From a checkpoint of a small image classifier.
Model: arch convnext, norm layernorm.
Training: ademamix at rate 0.00095, 27100 steps, batches of 384.
Data: 145000 training examples, 71.8 epochs.
Rows from block 3 of a small image classifier, named by matrix and row number. Rows with one number belong to one neuron. Each number is 128 + 32 x the weight over its row's rms, rounded and kept within 0 to 255. All counts start at 0. Numbers have three digits each.
After each neuron's rows are labels from the 100 images, of 14848, where the neuron reaches its highest value: "colour at peak" is the nearest of a few named colours to the mean colour under the peak. Only what is clearly more common there than usual is listed. The data: views of escape-time and Newton fractals. In brackets: how many of the 100.
# fc1: MLP up (model.blocks.3.mlp.fc1.weight, 768x128), inputs 0-127
# fc2: MLP down (model.blocks.3.mlp.fc2.weight, 128x768, transposed), outputs 0-127

fc1.27:150160138103083160110139133156099142147102182096117128121154156140123136147095156184092141097115152141101111097132172076170136079102120136165065088130145118110118156089125084154197082105107173114163128094129169121147200128167097112053103108103081128145140098136088106120099074126179135133119115129084124059152140148125150176097147141091130175112185129105153129106114087138086115147255
fc2.27:108130127157119165157118172161123196168083116065119141083117157170145129088120126170148097105142098117101124147146091130101025166097194140125046093116064113111125087127151084094136139104152150131146111157104158144111167137140149125084113170083132169126190137177067119120182085144075193077142100093110141103107174159154118174163132099118123104186111140148119101130099088117146129110103
colour at peak: pink (29); white (26)

fc1.36:113128122128136071108091038126098111084090185109125184127094161086099140146162112144152106071136115063156066129151187118151115119119109131162100012142135194148184203145086156146070132138110127149146114129116059109159123109146108119117169155138090128128132097121120102088110145144231101115113123132144113106157156144132113114156161120163051125137146127142112142111129101129098137132100
fc2.36:159121175128144096181175149102111147043139043140120135155139121153143133114144144182116075121129121084131132095126113157172091152130171174133108040091131191158125168123144142121211174154137103120110144198138153138072104130121081088086137078103073132140121126124108067116072171133129080178085140132154105130080153141102126117140135156155142087149090140163109139094155188130112154136132
colour at peak: pink (61); white (25)

fc1.403:170128147143144078099080174148082076136162099123151156082139088124096100101157127124114154123141112162198155051117155170173121111086116170152108112107099115086082187161134169157117215110168104139144105112127146117101161125149101174164138153156093127177133164164110197143137089108204121152160079130125142102105111167115079065158124110116123072115160183089104131118107131177140162132127
fc2.403:094168136110138074122129122078153101131153133120147129118178113101132142130204116101110166133113120125119168109100149112099139163133143115123096146116150083166107198142155123084134151139184147142143074189206114194077089156061169157157128143127127171122105064135136111115169138042121076112143153073158141122180146103141135053067089108160103128115137155142154127192159154106179093130127
colour at peak: pink (30)

fc1.590:152054161088138094125125157147149155117133097139155143157126140092101086176205111130062121140091168143071134103135109120122106109117143117145185115144159114138138137085100091098107138156080118126108091142138119105111100130065160099115126148162137095047137137133125127083104142195164160120200195133082139140084217071165149076144150171073102135057144122163147126088128135119125105086133
fc2.590:145189134149144162127096189091167173114139144157111147127129108165093148147138131087107115116066173091085154152109100099066098136127144135116149123132139101139208096154146173142123093113095146126094022152127144089132172130090101169114098087120133174144094129161169144096146158133158112136151088120045127072090153152131118130184125069199173145058162128118174115108137106128126164096104
colour at peak: black (55)

fc1.546:107125089143144071075171152204146143093072114183113165138112160165142097131165120130085047123128105088113097112164188165163197131127111107137099092130137109076127155108123126139106081197137193208149122156148159146106134112142123160140142112193161160128147131161104121142160102118148098122159125144075105075101065120194077094142134098069123152111151115135131116153113116132084115098166
fc2.546:136143130151133149179127189109127107166118164177119113136118108139100139159119154144130157155129128131159126130130133151174148092216087127147156154106073135110127137044111107191143126148104086166163121106074062130190131095135066116167080152100097109125094178146201143141117088145152113102167108097132090116089073097095116170156053134105128174130181121129138105188098120070086163121159
colour at peak: black (80)

fc1.261:167107121052135120141117082159163123132121114123092135112157146096089125091133154197117141101093170187145168114118135118119142100130100108192139086169118114146144146126104128177139122121132097086215081117101145141136141092175145112110124127099071045135095142173101121172118151184173074107118187142161172082216108140109169146094115101099146090071160125155105135158121138108058137100144
fc2.261:054096148165127150153168125061138102127125117105166133117122105165124084102154145142101141119131104175136148152116151146121110126071118074129102128128142047103112155127086110068150140152186111123166185141176144137115101087139155098095131149097081107212121188130157144176132146159065146131080075164116128135133111126161168079096084095091087176125066187110110148174162086135160151097156
colour at peak: pink (29)

fc1.525:090105110097140080110072149140152105163108110155132148163176101094163170114095129149151131232121090129159118094118124143118190120155104199124135142154143139076107099110165110179139171202160090118120115120131153143113112091128156164102136138163094132182120151153095088148174093120230127110131141132100181118128112171104107115160097135119102073131133130124203135103159046178084150111123
fc2.525:162107106087119175112174119103139129155157139070124096106160116079155118154078055139199129116108074142181142110131093116064138170133130072143153119102172176088072102137110118079116135118155097147105173130161131096092092131151148140104175122145144161166174109120175085083122107120144122172178061118164207148087107151139101129127070134123107103152097159114074134172109108122189147173146
colour at peak: black (68)

fc1.337:141095101113093147091147143117154060136110140105116144114042067091077112147138159137099139139158139124145083131163139089171106155140109133086070075158132102072134134112098109130145141130143182126090117177145246075106105136138083117150168175074144107137094184074122191109153138086170167142165136158129120138169135107130128133105130159122147121108065113066178123152095141080109104144112
fc2.337:139182176101136130117105118139142171152093143112144106170107183177146169143181153069155126150177167119100141110188129131130118098128097154118131106160165164138121107137152090147172149171197070085179048069120110136115083098105145134117122172105120129165190149103164136085064161122163184151151154101100167101127107113099151105111135144131116112141208122130152120080148074132095169093070
colour at peak: black (61)

fc1.489:145158119117084127183053219114047066104158132121161149095118112116112094115118123136109147152107141177182174104133070189142121130094137184130152123109092123149116147102100088140118122132114220131171115168130118126111134088177106120162135066159091128152148125116128141103103154153133090073131080079117172149157105139149057119127105132189106147090135124167138104149140125102159130150211
fc2.489:095128129080104093092197111172101123138220121155034146116087097173169072103159106127094157146073147162147182146159131130155115120124107135072124168086141155173102134132092137120106115133110160130150107216155115167094124089217126116134137174085150116094064118097091149144140124129119098128093101119117137091101106109121083128146157108130172138108075134172074132104082115094151124137152
colour at peak: pink (26)

fc1.446:131149149124137114103110120151126134135150098114100151136113208141136141137140130122125169153103120148110160109178126133122102153126128146147123091181146137104147146096119191125124131160108127110104139122173147086094118062162086143195152148147048147105164185107117081166095126083153147082198192195127080075106200131097137157142086148133129152087094159185165178145109177072048099103119
fc2.446:140120152143127120103083079163137128145159153099151128113119169109159106152165111151128137078195097185176073170118175143067180156156099126111090134158119123165108120142206093135093145129126082147114122099095122124126125182140108058117182157132114160106168213139135132139086166227126116150138121114155140110147128141142114155141097140090186150119171090118156191078091111094182155083120
colour at peak: pink (32)